A small audio captioner, trained from scratch: 2.15M parameters, 39062 training examples.
Rows from block 5 of the text decoder of a small audio captioner, named by matrix and row number. Rows with one number belong to one neuron. Each number is 128 + 24 x the weight over its row's rms, rounded and kept within 0 to 255. All counts start at 0.
After each neuron's rows are labels from the 100 texts, of 14976, where the neuron reaches its highest value: "tokens" is the input token at the peak. Only what is clearly more common there than usual is listed. The data: simulated sounds of rotating machines with and without faults.
# fc1: MLP up (decoder.blocks.5.mlp.fc1.weight, 384x128), inputs 0-127
# fc2: MLP down (decoder.blocks.5.mlp.fc2.weight, 128x384, transposed), outputs 0-127

fc1.237 [115 132  97 129  96 143 163  82 109 107 176  83 130 150 151 132 144 134 157 129 154 115 167 142 113 153 116  77 165 168 124 133 127  89 132 148 132 151 118 117 116 138 165 166 157 141 157 130 129 132 179 168 107 120 141 123 164 142 105 111 131 131 124 143 128 137 129 116 133  91 123  99 121 107 126 143 118 107  93 181  94 121 120 120 136  76  92 142 156 109 173 142 128 137  58  84  97 117 101 150 123 142 132 133 155 111 151 140 127 119 157 137  79 117 120 130 137 114 157 127 117 110 160 107 128  91 148 119]
fc2.237 [121  82 120 131 148 147 133 126 122 138 115 131 131 125 101 157 155 141 147 154 110  65 108 156 162  96 153 132 121 145  76 158 154 153 133 106  86 127 118 125 125 106 135 131 138 106 148 162 156 119 126 153 139 108 101 141 112 139 110 122 141 112  69 149 150  72 125 174 110 118  97 126  98 112 106 120 116 130 113 130 138 117 153 167 167  88  96 100 144 139 129 115 176  97 104 135 160 113 160 138 120 125 143 139 125 144  95 156 164 126 154 100 120 123  61 121 176 115 140 116 139 136 122 173 118 148 159 145]
tokens: "no"

fc1.2 [138 150 142  98 144  88 146 152 114 125 136 182 142 135 134  90 128 129 139 121 156 163 135  92 121 135 115  91 123 114 139 193  86 101 124 118 162 161 148  85 158 111 160 128 109 105 108 139 115 124 163 113 128 135 106  96 194 110 133 149 143 101 157 127 159 117 115 105 110  84 144 132 107  86 139 159 128 113 118 123  97 142 125  99 111 188 132 104 164 102 107 126 119 151 101 117 117 106 121 138 149 146 136 134  67 108 134 140 149 140 141 110 139 139 147 113 166 102 112 129 131 131 127 133  88  89 153 166]
fc2.2 [128 149 125 122 108 132  92 146 121 156 134 140 164 156 156  89 176 123 158 142 171  99 120 164 130 126 153 160 134 151  86 115 136 143 137  93 114 116 135 106 104 136 159 119 118 129 171 113 142  74 146 122  91 108 118 104 147 185  83 133 127 120  92 148  96 120 121 131 115 149 138 107 104 170 118 123 138 110 141 105 140  84 111 164 110 150 154 129 143 144 152 128  96  77 183 142 106 102 127  92 122 128 143 126 139 112 150 111 120  87 142 122 102 122 144 130 132 189 165 141 100 130  99 144 154 119 105 110]
tokens: "flutter"; "knock"

fc1.255 [109 111 118  99 135 160 154 100 184 101  99 121 137 137 107 137 133 106 155 123 179  68 144 154 131 162 167 140 132 166 140  78 140 143 123 120 165 127 139 122 154 169 109 116 160  93 118  86 115 111 129  95 109 132 132 130 164 111 137 136 138 168 146 158 104 142 113 142 120 130 146 126 149 134 118 128 117 160 156 145 150 130  84 122 155  92 150  33 129 132 115 106 142 114  68 115 102 123 135 130 141 140 126 140 122 114 120  95 120 140 168  93 117 147 167 116 130 134 142 135 103 132 133 102 129 115 124 104]
fc2.255 [ 84 144 138 123 122 120 151 174  76 160 121 196 153 120 105 129 109 115  88 159 110 134  96 121 147 105 141 136 121 168 100 106 108 140 141 125 143 105 102 138 128  61 126 116 123 166 123 137  94 120 111 151 130 135 105 138 122 120  96  89 134  71 157 116 136 130 109 121 121 155 148 137 124 158 165 113 105 118  98 173  85 127 136 110 145 140 141 152 149 144 142 131 144 166 104 127 130 100 113 102 157 103 164 131 181 131 115 154 160 151  89 123 125  78 133 134 153 119  92 147 121 134 124 114 135 161 139 108]
tokens: "air"; "speeding"; "and"

fc1.309 [169 128 118 100 122 169 103 101 111 129 119 187 122 148 148 147 128 126 111 161 133 106 155 166 101 145 114 105 119 109 133 143 144 106 136 128 148  76 116 121 137 139 115 125  39 109 135 138 101 124  72 117 120 148 143 142 133 149 119  83 139 102 166 138  89  72 102 123 115 124  98 135  89 101 102 121 139 115 127 133 153 143 113 124 107 120 165 153 102 135 154 187 129 116 107  97 126 163 126 131 116 127 144 158 100 133 145 104 166 148 137 133 107 106 152 137 104 114 121 148 126 140 140  79  84 142 129 116]
fc2.309 [105 108  96 130 135  99 146  92 126 118 151  97 140 144 139 149 164 121 149 119  90  97 148 104 112 149 138 130 109 102 148 107 139  96 162  94 150 120 172 133 159 132 137 114 177 157 132 109 157 111 138 131 168 137 151 126 124 115 103 101  69 137 148 136 155 121 141 147 154 172 132 130 104  99 113 178 154 120  90 110 104  97 106 151 115 144 134 161  99 128 117 141 110 137 137 123 139 139 172 172 137 142 120 124  89 166  99 147  89 149 135  70 132  84 145 137 162 145 158 155 108 144 149 105 127 101 106 149]
tokens: ","

fc1.228 [134 109 121 171 133 136 123 138 134  93 119 100 104 171 137 163 135 122 181  99 121  91  75 134 101 146 121 153 138 114 101 179 148 105 135 111 149 130 142 132 108 167 147 165 171 151 106 115  86 153 140 126 155  95 161 101 110 151 139 120  92  79 167 139 118 145 149 148  90 165  93 113  95 152 109 151 102 128 152 125 112 134  94 122 163 120 155 160 135 115 136 116 146  71 117 136 103 123 147 134 133  99 114 104 153 144 148 136 137 151 115 127 150 139 108 136 105 109 137  89 101 138 133 115 103 114 109  81]
fc2.228 [ 72 133 105 107 156 138 135 139 125 136 169 126  71 115 129 128 146 182  98 136 159 117 110 130  73 185 177 129 127 119  96 175 126 129 188 111 139  97 108  94 123 112 145 157 120 130 114 138 149 141 127 150 102 157 135 123 141 141 109 101 128 149  97 146 114 107 103 148 117 133 128 114 116 163 110 119 133 155 134  94 142 125 175 136 146 102 108 152 131 151 176 140 130  73 152 107 108 152 126 133  98 120 118 120 124 152 133 101 110 112 159  94 102 102 148 135 137 169 133  86 131 123 178 135 121 119 123 130]
tokens: "no"

fc1.178 [134 154 116 107 125 165 126  96 123  97 122 149 149 150  99 148 109 136 111 151  96  96 140 154 114 121 135 109 144 154 121 123 101 138 141 104 143 132 161 162 111 134 128 138 110  77 136 117 148 156 159 155 154  98 108 161 147 118 159 136 131 167 124  87  98 104  96  93 127 135 130 139 139  94  97  95 121 101  65 100 141 100 113  92 105 131 177 132 156 131 126 133 137 153 128 151 106 100  98 151 111 106 122 146 111 140 178 127 168 121 109 147 124 102  99 123 131 184 207 113 116 137 101 141 129 108 148 131]
fc2.178 [ 86 128 115 105 128 112 174 158 164 156 157 123 139 138 161 144  77 137 116 124 135 121 108 115 112 130 113 145 123  94 131  94 128 112 105 119 141 174 111 107 156 131 125  90 115 157 123 113 124 154  97 107 117 119 156 124  88 157 131 175 137  92 164 111 156 154  95 167 111 128 173  94 127 105 139 168 166 136 171 138 134 133 158 103 152 112 116 112 135 117  75 131 116 141 103 128 138 174 102 155 133  89 129  88 146 138 101 117  96 163 124 122 112 146 176 137 131 143  99 132 116 132 128 145 168 114  90 102]
tokens: "speed"

fc1.120 [145 179  84 155 100 126 102 154 121  98 113 104 132 138  87 134 153  67 171 125 163 109 108 155 164 124 144 150 174 120 141  78 117 114 105 113 146 154 131 158 122 126 117 143 140 153 114 125 133 181 113 121 145 113 120 119 128 141 138 109 120 100 128 146 158 104  89 138 115 157 155 116  90  94 102 123  95 134 142 126 170 119 147 142 113 115  83 105 126 137 124 149  87 118  95 107  92 133 167 172 145  95 135 135 123 147 127 106 138 112 144 142 135 106 119 103 141  95 133 129 152 144 165  83 126 154 132  76]
fc2.120 [ 93 129 106 126 121 128 159 129 142 161 114 134 102 137 108 123 124 159 142 133 137 127 112 112  60 104 108 138 109 154 116 188 105 111 133 119 128 125 167 133  90 130 136 123 140 117 123 116 138  98 173  98 131 147 167 103 129  85 123 121 153 156 135 151 132 150 125 126 135  68  80 126 150 132 160  94 143 171  99 140 105 132 145 124 132 154 132 135 150 105 140  90 199 149 112 124 106 115 109 141 136 168 106 100 163 161 128 156 159 137 162 120 134 176 123  99 145 100 111 121 106 140  95 128 128  87  99 152]
tokens: "air"; "mains"; "pink"; "white"

fc1.352 [102 180 129 119 146 164  99 132 109 119 105 177 155 122 158 134 129 124 109 153 155  99 124 109  77 144 156  88 126 126 132  93 123 154 129 131 133 156 149 122 122 132 106 183 142 143 105 122 151 119 126  98 139 178 113 120 151 167 142 130 129 141  81 132  85 109 114 136 118 140 125 129 114 130 170 104 111  85 161 158  94 136 123 126  93 126 110  87 116 118 138 143 126 158 119 169  83 117 114 124 108 125 112 132 154 120 149 106 112 168 156 129 127 144  93  83 128  72 166  87 150 103 106 123 124 157 144 156]
fc2.352 [110  90 125 133 127 116 141 117 138 124 131 103 137 135 110 118 109 129  96 120  44 129 150 145 145 141 119 124 136  79 145 115 157 141 161 127 128 154  65 155 146 142 157  88 158 113 105  96 154 147 137 136 109 130 152 157  98 115 158 148 155 115 169 141 125 128 124 114 123 146 108 135 156 134 132 122 177 123 141 148 187 185 168  94 152 141 126 147 140 125 163 135 150 155 134 147 108 134  70 139 127  98 109 110 106 129  89  93 119 153  92 117 104 125 176 122 141 113  95 117 125  98 131 115 122 124 155 148]
tokens: ","

fc1.324 [ 82 104 149 106  96 125 108 100 164 137  97 164 130 127 140 146 157 158 136 136 142 113 156 143  80 118 102 102 117 158 164  96 129 114 132 104 160 106 134 109  95 105 115 115 113 113 144 141 122 112 156 152 159 151 133 182  78 126 122 179 143 108  95 130  86 103 110 161 147 130 118 142  87 162 177 124 134 146 123 141 143 174 154 135 132 152 155 132 137 122  97 137 151  71 112 118 144 174 167 130 134 156 138 138 113 114 141 106 141 163 133 104 128 150  95 128 141 121 112 102 136 124 122 117 118  91  94  91]
fc2.324 [140 141 167 143 136 123 123 119 141  90  85  99  90 132 110 106  86 142 127 108  97 165 149 126 112 144 151 148 141  95 113 152 119  96 133 175 147 104 182 163 145 148  89 127 161 144 125 128 138 180 135 142 127 170 134  72 188 133  99 158 161 151 119 111 167 122 129  90 118 101 103 157 110  96  76  99 162 101 115 131 116 127 113 126 116 102 105 124 109 107 172 106 123 164 111 128 122 105 157 130 119 138 106 144 139 127 148 134 147 109 135 114 164  99 140 158 131 138 118 115 109 111 125 109 132 117 143 165]
tokens: "speed"

fc1.104 [111 109 125 104 105 157 152 167 113  70 144 136 111 126 129 136 115  90 176  88 136 117 126 157  99 134 140 146 173 117 105 122 102 134  89 178 100 159 145 122 124 182 128 105 120  78 132 106  73 132  91 115 144 151 122 153 154 112 160 170 105 147 151 133 141 115 120 135 118 111 139 153 155 123 111 154 150 141 138 109 161 131  75 148 144 143 128 127 137 129 141 126 125 106 103 133 131 153 131 128 150 139 101 137 115 115 159  67 108 138 171 148 115 111  78 127 134 115  68 146 102 136 129 118 109 115 121 157]
fc2.104 [140 152 137 139 140  85 133 116 103 100  74 130 124 132 111 124 136 132 135 134 119 107 106 105 144 108 108 138 112 146  90  89 164 152 144 141 139 126 126 118 158 113 152 105 103 144 153 110 137 152 132 143 127 100  88  94 131 135 106 149 130  75 115 112 101 114 140 111 162 150 144 103  84 160 125 154 129 151 147 187 127  91  62 101 162 200 140 140 118 102 125 157 151 120  93 132 102 131 116 138 160 129 166 123 125 139 110 130 144 168 122  90 135 115 153 148 125 165 124 103 116 142 119 102 144 173 153  89]
tokens: "speed"; "slowing"

fc1.148 [ 98 124 135 131 144 150 120 104 127 172 119 188 100 127 114  94 102 123 128 119 147 155 185 107 103 142 141 132 132  96 145 132 134 150 131 121 114 115 132 158 114 169 131 111 128 134 115 133 136 149 184  96 120 131 124 144  97 148 141 158 145 162  72 135 135 119  97 118 106 126 140 139 112 143 133 116 128 155  80 113 153 128 161 114  99 159  97  87  97  88 109 130 114 139 117 135 152 159 153 155 122 146  80 126  97 125 175  88 148 104 157 118  90 131 188 121  82  79 121 130 119 120 157 104 139 120 128 116]
fc2.148 [101 106 134 153 116 134 113 131 146  96 145 122  96 154  99 173 132 131 113 148  76 122 107 149 148 165 136  94 112  82 116 116 134  91  81 135 152 157 151  78 134 144 174 144 128 123 134 128 136 155 102 139 136 136 162  95  98  82 143 149  96 159 143 162 152 101 165 104 127 122 131 121 155 117 142 104 166  87 136 119 162 138 140 122 150 146 148 147  91 153 153 144 120 126 104 134 178 144 127 112  91 122 127 101 151 126 137 175 165 129 146  89 143 109  99  97  92 134 103 135 141 158  89 114 118 135 141 117]
tokens: ","

fc1.315 [124  99 150 102 162 137 156  82 151 118 166 165 121  94 128 131 119 115 134 143 103 155 148 182 122 140 165 127 135 149 123 134 151 129 111 143  98 111 179 129 133 165 111 138 114 127 156 139 146 153 159  84 124 108 130 144 126 138 116 110 140  94  98 134 109 160 191 110 145  88 134 124 127 150  94 105 134 121 145 100  85 133 119  79 113 107 129 113 108 151 158 123 152 171 109 106  69 122 103 135  86 166 176 124 152 154 128 177 150 152 117 154 105 140 108 124 115 113 115 103 152 148 119 106 119 135 139 140]
fc2.315 [139 180 129 120 147 178 122 118  93 154 112 133 123 145 153 181 110 167 116 150 138 151 100 145 118 121 144  98 128  86  76 114 129 117 124 134 139 132 123 116  97 103 153 131 142 104 155 148 118 136 106 122  88 166 108 132 121 112 107 137 115 164 150 140 120 107 135 105 158  88 187 138 146 111 151 134 118 160 120 104 125 126 133 140 119  98 116  99 154  83 142 156 129 126 125 133 163 172 160 165 155 126 168 147 115  72 103 108 131 123 126 159 101 147 138 135 104 123  73 163 125 150  96 107 117 118  93 103]
tokens: "air"

fc1.298 [121 126  90 126 130 122 142 129 133 119 110 165 101 121 147 114 180 121 145 137 128 126 178 137 100  60 143 117 106 112 123 135 160 112 109 146 112 105 113  87 142 146 166 132 120 155  97 168 131 177 118 136 138 114  96 177 110 132 138 162 149 132 112 115 161 146 111 123 130 111 145 150 128 116 149 140 110  76 146 116 140 119 116 104 117 167 130 125 143 124 102 179 159 122 134 169 129 140  97 148 152 113 118 114 127 118 172 163 136  91 121  94 104 137 165  98  89 159 122 116  92 131 127  52 157 134 131 119]
fc2.298 [132 172 167  94 125 162 143 127 169 103 147 148 109 157 109  94 153  91 139 154 141 116 105 122 103  99  90 115 163  90 109  90 146 114 180 103 129 119 123 185 128 116 133 115 125 102 141 115 102 136 110 106 150 102 133 165 104 111 104 107 115 165 124 143 115 120 131 138 163 127 115 109 118 128 114 155 166 130 114 121 169 106 121  89 162  99 142 151 173 130 112 146 103 122 172  84 149 107 128 125 134 122 165 157 141 132 111 112 122 152 127 112 119 110 130 106  92 153  59 148 119 141 129 134  81 151 124 143]
tokens: ","; "motor"; "with"

fc1.157 [128 128 131 174 132 104 113  91  95  95 112 112 144 126 148 120  85 146 104 147 100 120 174 121 141 161 140 111 150 105 126 100 158 136 131 162 116 107 106 158 138 144  86 138 131 138 173  80  85 130 140 155 151 105 116 121 120  85 121  94 122 108 137 151 126 158 111 106 164 114 110  91  97 138 146 121 112 114 131 102 135 126 138 129 182 141 167 161  86 102 123 116 117 110  88 158 149 134 137 133 132 109  98 134 160 148 134 126 106 102 130 136  82 102 108 164 155 126  94 119 116 160 137  92 107 122 168  77]
fc2.157 [109  61 124 112 177 169 128 123 104 143 150 145 157 132 125 122 141 129 161 164 136 131 118 102 123 135 138 149 110 182 133 143 121 151 109 107 121 126 148 110 111 111 162 143 121 117 109 130 117 109 135  93 112 115  95 114 140 152  92 154 138 136 103 118 122  83 118  89 157 144 133 121  96 144  91 156 103 153 134 113 142  97  81 122 121 168 123 101 184 143 162  96 128 127 115 152 147 127 105 141 154 148 106 156  96 113 123 109 175 143 136  95 112 124 124 114 112 135 148  49 147 134 173 147 133 130 171 144]
tokens: "reverberant"; "squeal"; "a"; "no"

fc1.44 [132 141 133 155 146 163 164 109 136 113 128 144 115 136 159 113 114  92 138 191 112 150 149  93 130 122 102 154 127 114 121 126 129  80 114  81 187  93 116 114 156 185 113  89 135 132  73 134 171 149 160 135 130 156 118 126 148 148  88 138 164 131 130  98 148 145 122 154 125 157 133 138 106 141  90  80 129 113 123  95  94 138 110 114  99 103 127 104 111 108 112 110 131 125 136 174 110 100 123 120 158 119 119 102 104 153 110 126 118  78 131 152 114 151 145 105 134 162 121 134 104 140 122 150 121 127 147 181]
fc2.44 [ 92 143 127 113 126  99 127 109 124  91 115 113 153 120  92 105 115 113 136 151 118 135 116 135 107 128 118 107 145 168 113 148  91 107  99 180 130 128 186 120  77 153 156 104 159 102 162 113 102 106 107 144 155 145 135 139 111 108  72 146 149 111  98 140 132  82 146 157 129 138 150  88 121 131 147 156 161 123  95 128 116 134 119 120 141 151  98 140 115  96 144 105 143 119 185 130 131 107 139 204 158 125 146 118 150 143 145 103 140 146 135 119 191  88 116 109 127 147 128 111 136 142 130 155 100 158 139 150]
tokens: ","; "knock"; "and"

fc1.11 [117 127 144 130 129  92  93 107 141  96 101 114 113 171 143 106 102 101  97 114 112 128 109 118 145 111 121 123 154 132 104  93 120 121  61 174 116 116 141 123 179 130 127 178 156 122 112 116 109 159 149 130 122 101  83 146 137 103  72 124 152 103 139 166 142  81 163 158 162 115 122 145 120 165 105 114 146 107 141 141 109 149 134 160 100 126 141 105 168 113 131 126 101 104 155 152 143 128 151 111 119 106 109 152 151 116 116 118  77 138 104 160 141 104 156 172 148 165 129 123 139 160 135 129 145 147 145 167]
fc2.11 [148 114 105 113 135 139  91 124 155 144 150 156 104 108  80 127 155 137 105 174 169 128 170 139 112 132 100 119 134  80 128 140 128  68 149 148 125  99 184 104 144 149 117 142 129 115  99 115 114 148 116  82 116 121 185 140 109 132 116 162 110 126 129 118  90 149 138 106 129 122 136 115 123 118 146 100 146 140 130 159 144 111 135 135 136 130 130 102  90 142 120 162 127  96 110 168 111  76  89  71 137 160  98 131 149 130 142 128 126 166 171 104 158 118 133 151 144 102 112 159 141 113 130 147  96 152 168 132]
tokens: "speed"; "reverberant"; "piston"

fc1.274 [119 125 119 143 117 170 132 106 128  98 142  90 107 107 168 100 133 112 159 146  96 109 161 129 123 129 185 153 119 146 157 160 151 123 112 134 160 119 135  75 143 122 180 116 109 129 136 141 114 119 101 146 174 135 149 109 161 153 133 104 113 103 124 167 125 103 161  83 112 108 107 156 165 134  99  94 156 106 114 111 141  69 114  94  95 113 125 109 132 110  79 120 101 106  71 153 115 122 127 166 200 139 156 137 116 138 137 139 142 119 113 122 137 146  99 126 111 119 137 132 104 124 109 134 113 135 126 139]
fc2.274 [145 139 142 148 160 133  89 123 135 123 134  70 144 142 145 135 106 102 136 141 133 121  96 119 172 174 133 149 103  98 130 123  94 100 134 128 112  53 127 141  95 112 154 102 143 100 155 136 149 131  84 105 131 135 125 142 148 113 125 197 145 157 190 169 133 137 120 174 119 107 150 109 130 128 112 148 110 141 119 110 111 170 126 113 153 154 147 124 103 147 119  95  95 107 128 143 124 102  93 105  96 131  76 128 144 149 134 141 127 113 178 116 152 133 111 137 150  96 112 155 146 136 131 134  97 144 155 102]
tokens: ","

fc1.181 [120 124 105 153 180 105 122 126 128  97 113 164 150 108 120  76 121 143 151 173 113 161 157 117 147 108  99 107 142 107  81 109 117 154 100 148 128 137 144 114 107 150 132 124 120  88 101 155 116 135 108 135  83 111  79 109 131 105 126 158 120 127 147 155 136 116  97 122 133 107 128 119 127 154 144 120 137 137 131 123 101 153 123 136  83 151 156  73 101 139 188  68 112 105 126 168 103 162 127 122 118 125 129 144 112 119 125  95 128 117  97 141 140 106 203 130 124 146 117 101 101  94 161 144 116 112 138 152]
fc2.181 [128 128 131 137 150 153 114 152 136 124 160 155  83 123 122 135 129  90 159 101 139 142 168 131 130 113  92 138 151 111  92 127 147 102 105  78 135  87 153 143 100 121 122  99 137 135 105 129 130 123 120 138  85  95 140 131 105 131 163 110 117 143  73 122 143  98 154 163 136 135 131 157  84 121 123 102 122 148  87 117 172 114 153 161 148 104 115 122 204 145 138 109 172 118 111 155 113 117  83 139 126 113 154 145 105 140 114 109 137 113 137 139 106 173 158 147 164 141 157 168 142 175 119 130 127 118  84 115]
tokens: "reverberant"; "speed"

fc1.348 [131 168 113 110 160 151 108 164 156 196 129  96 100 118 137 121 139 143 142 109 164 138 106 105 104 138 140 128 127  95 136 133 101 116 109 118 144 135 113 132 103  88 133 109 132  97 112 184 159  87 141 151 120 153  90 126 130  86 147 175 162 121 126 112 138 104 105  89 137 135 142 136 157 110 154 124 170 110 114 158 159 129 114  99 115 129 148 170 147 166 141 125  78 111 148 130  79 143 138 149 146 146 124 102  99 148 159 143  77 110 143 126 142 135 159 140 113 131 144 150 106 129 151 123 116 102 158 177]
fc2.348 [157 119 156 139  90 193 179 124  83 139 120 160 120 128 120 141 121 162 163 121 116 133 112 152 116 139 161 126 146 154 105 179  77 134 172 126 126 140  87 137 118 161 119 149 122 135 169 143 127 116  87 150 119 132 142  94 116 175  95 110 108 125 115 137 125 126 130 161 139 148 155 149 155 132 122 139 116 144  99 136 132 138 147 150  98 154 128 117 117 166 117 124 124 134 128  96 107 107  76 109 112 162 108 111 132 145 110 108 154 166 103 116  77  77 153 145 157  83  91 126 133 114 128 133  98 107 137 109]
tokens: "flutter"; "and"

fc1.26 [105  67 156 105 116 109 124  87 144 154  91 105  98 120 172 149 147 102 134 170 121 127 119 127 116 151 119 131 131 125 119 110 129 111 174 128 169  73 126 139  98  94 106 108 135 125 157 140 119 129 140 140  98 132 122 162 104 143  62 171 161 132  96 157 135 104  94 125 143 135 112  92 166 111 121 143 145 130 108  95 121 105 123 133 129 136 145 161 144 156 106 101 123 123  75  86 141 147 186 150 145 151 120  99 127 126 126 137 117 147 132 131 126 141 189 144  93 142 154 122 132  97 145 151 155 114 135 128]
fc2.26 [173 150 155 138  91 131 126 106  96 102 148 173 102 179 162 132 128 151 108 106  84 159 122  46 103 151 111 115 117 152 100 148 151 133 113 157 107 126  94 167 134 166 144 146 125 142 122 112 144 105 150 162 107 141  98  82 127 112  99 121 169 153 133 137 138 128 167 171 137 133 138 126 132 126 115 114 145 128 118 121 145 120  70 110  99 114 125 137  86 132 153 142 118 104 146 142 123 104 143  99 135 106 124 137 130 167 152 128 161 103 146 135 147 150  99 145 129  96 108 105 133 140 116  84 129 165 114 156]
tokens: "speed"; "slow"; "electric"

fc1.10 [ 97 120 130 112 108 133 108 129  87 137 123 129 130 118 160 101 103 146 139 129 127 109 140  65 104 120 100 101  94 128 116  95 123 118 136 125  99 170 132  97 161 158 130 103 140 109 127 155 129 126 126 126 148 127 132 123 144 151  90 140 150 131 133 138 130 118 113 123 112  80 135 124 180  88 102 118 143 115 146  73 135 129 137 110 142 176 122 121 167 152 133 137 135  99 140 125 113 116 139 131  94 116 133 158  96 154 103 102 204 157 147 178 141 138 128 102 136 130 128 135 170 181 103 132  77 111  63 143]
fc2.10 [142 140 159 152  98 116 181 156 118 150 162 128 107 124 102 126  79 117 118 163 164 100 140  87 118 137 130 183 119 137 144 139 110 133 124 105 126 161 137 159 153 152  99  73 122 100 129 132 147 123  71 128 139 147 131 117 138 109 117 114 100 151 137 136 120 171 117 132 105 172 148 118 144 150 117 101  87 117 130 112 127 129 139 121 113 118 145 110 116 148 106 127 131 115 125 115 120 187 107 112 115 144 129 125 120 111 129 172 140 126 120 117 106 180 101 163 101 140 110  78 115 204 164  84 146 124 134 102]
tokens: "speed"; "clipped"; "slow"

fc1.222 [ 78 123 163 182  85 137 127 142 156 117 108 126  77 105 164 120 102 118 146 172 169 116 163 109 111 119 140 162  59 171 130 148 148 101 117 141 136 123 124 113 143 160 110 150 131 120  88  97 159 113 122 162 126 107 119 119 135 157 118 124 125  94 113 157 156 124 153 136 168 111 135  81 115 116 117 123 111 119 130 125  92 128 163  84 152 138  95 124 150 131 112 104 147 131 147 170 161 108 124  90 155 148 133  90 158 149 174 115 155 139 137 122 151 135 112 149 154 111 139 130 145 129 149 129 116 109 156 115]
fc2.222 [111 130  97  73 132 143 138 162 108 132 161  89 107 130 110 140 126 127 113 160 162  89 137 175 151 113  82 134 124 161 104 157 147  99 104 127 124  93 134 126 168 154 157 127 159 126 132 140 123 111 151  82 128 114 122  91 163 134 180 154 158 133 120 137 132 132 161 127 128 117 141  72 131 110  93 167 121 152  93 157 135  98 131 132 155 115 114 162 145  86 133 152 130 124  98 121 138 120 136 123 121 135 116 131 162 163 118 129 104  70 163 109 139  95 130 126 136 132 102 110 175  87 144 105 104 154 154 114]
tokens: "no"; "mains"

fc1.127 [106 115 153 112  89 101 119 132 159 125 129 156 113 116 100 140 129 108 134 140 148 142 120 116 144 152 106 129 136 142 101 106 134 109  71 143 112 115 160 100 108 148 181 113  98  97 105 153 183 145 136 136 144 120 120 131 101 130  85  81  86 126 140  93 116 120 138 121 135 126 142 128 149 132  99 156 106 123 144 161 130 150 125 120 165 144 100  93 142 178 162 131  93 116 135 152 120 111 148 186 182 164 113  99 122 129 142  86 123 174 188 129 139 140 116  96 157 101 145 153 132 121 105 119 123  94 145 115]
fc2.127 [133 183  85 147 124 116 125 114 173 142 125 129 160 143 183 119 134 144 171 125 132 156 147 135 126 104 116 145 145 170 137 145 119 103 121 125 136 159 169 142 153 118 127 113 172 128 143 119 127 137 118 145 103 171 124 113 158 110 148 143 144 125  83 149 153 152 132 105 109 108 104 119 137 140 140 111 186 113 139 133 130  97 145 110 129 135 114 128 113  99 132 139 134 127 108 153 150 108  98 162 146 155  85 125 122  79 110 143 122  53  96  88 142 131 119 153 112 115  94 106 137  86 121  92  84 159  81 119]
tokens: ","; "white"

fc1.221 [113 131 178 117 149 143 127 152 133 155 142  97 114  86 144 118 139 115 110 123 154 119 104  78  85 121 140 129 111 123 122 106 118 109 139 103 140 188 130  95 127 103 126  94 134 111 130 159 118 120 159 115 121  95 113 133 157  94 124 190 141  99 121 128 108  72 100 159 113 141 156 139 145 118 140 124 156 104 123 123 142 160 143 155 123 171 146 110 159 149 140 124  73 159 167 116  84 148  63 130 112 112  98 123  93  87 145 140 149 101 157 129 145 162 132 127 141 103 141 130 141 148 140 131  99 145 165 122]
fc2.221 [124 140 129 104  99 182 133  94 136 109 140 139 119 147 126 127 144 135 104 138 141 124 124 173 117 118 135 144 168 163 109 179  63 162 136 124 143 131 102 138 153 144 122 145 146 104 130 151  93 137 115 137  70 100 168 139 118 100  89 132 160 106 103 115  92 127 123 126 113 115 170 107 129 119 123 139 138 145 105 122 145 122 147 142 109 143 134 124 140 157 105 164 130 108 181 122 130 105  77 129 154 188 127 131 100  96  88 118 115  97 118 120 129 123 164  94 145 133 142  71 145 154 137 159 147 105  82 150]
tokens: "flutter"; "and"

fc1.73 [160 133 123  75 158 111  95 153 110 101 135 139  99 119 187 141 131 106 130 101 171 107 109 108 129 125 156  90 113 118 118 148 124  86 116 116 162 140 138 104  96 135 182 114 150 105  95 162 138 107 147 136  84 140 119 151 158 124  93 139 182  82 124  94 187 132 120 145 106 129 131 151 126 119 140 133 115 112 124 150 122 181 116 121  81 167 133 136 110 156 139 153 141 119 132 133 116 141 104 137 156 153 116 152  81 121 130 106  85 120 145 142 135 154 145 144 163 111 122 141 126 115 129 109  85 135 107 163]
fc2.73 [117 116 154 125 125 130  91 119 123 125 118 148 116  93 103 125 133 141 164 189 132 121 112 158 123 141 134 148 138 136 126 137  96 156 158 119 133 116  87 133 179 100 136 152 132 149 160 109 145  91 198  99  91 108 156  82 130 153 105 132 144 159 134 139 123 135 134 112  94 142 143 154 116 157  86 123 121 127 117 143 143 110 143 167 115 117 133 169 141 174 148 111 121 134 153  99  92 149 102  96  64 143  84 155 118 103 131  81 129 133 123 116  89 113 182 142 110 127 122 123 150 136 114 103 149 109 135 154]
tokens: "flutter"; "knock"; "leak"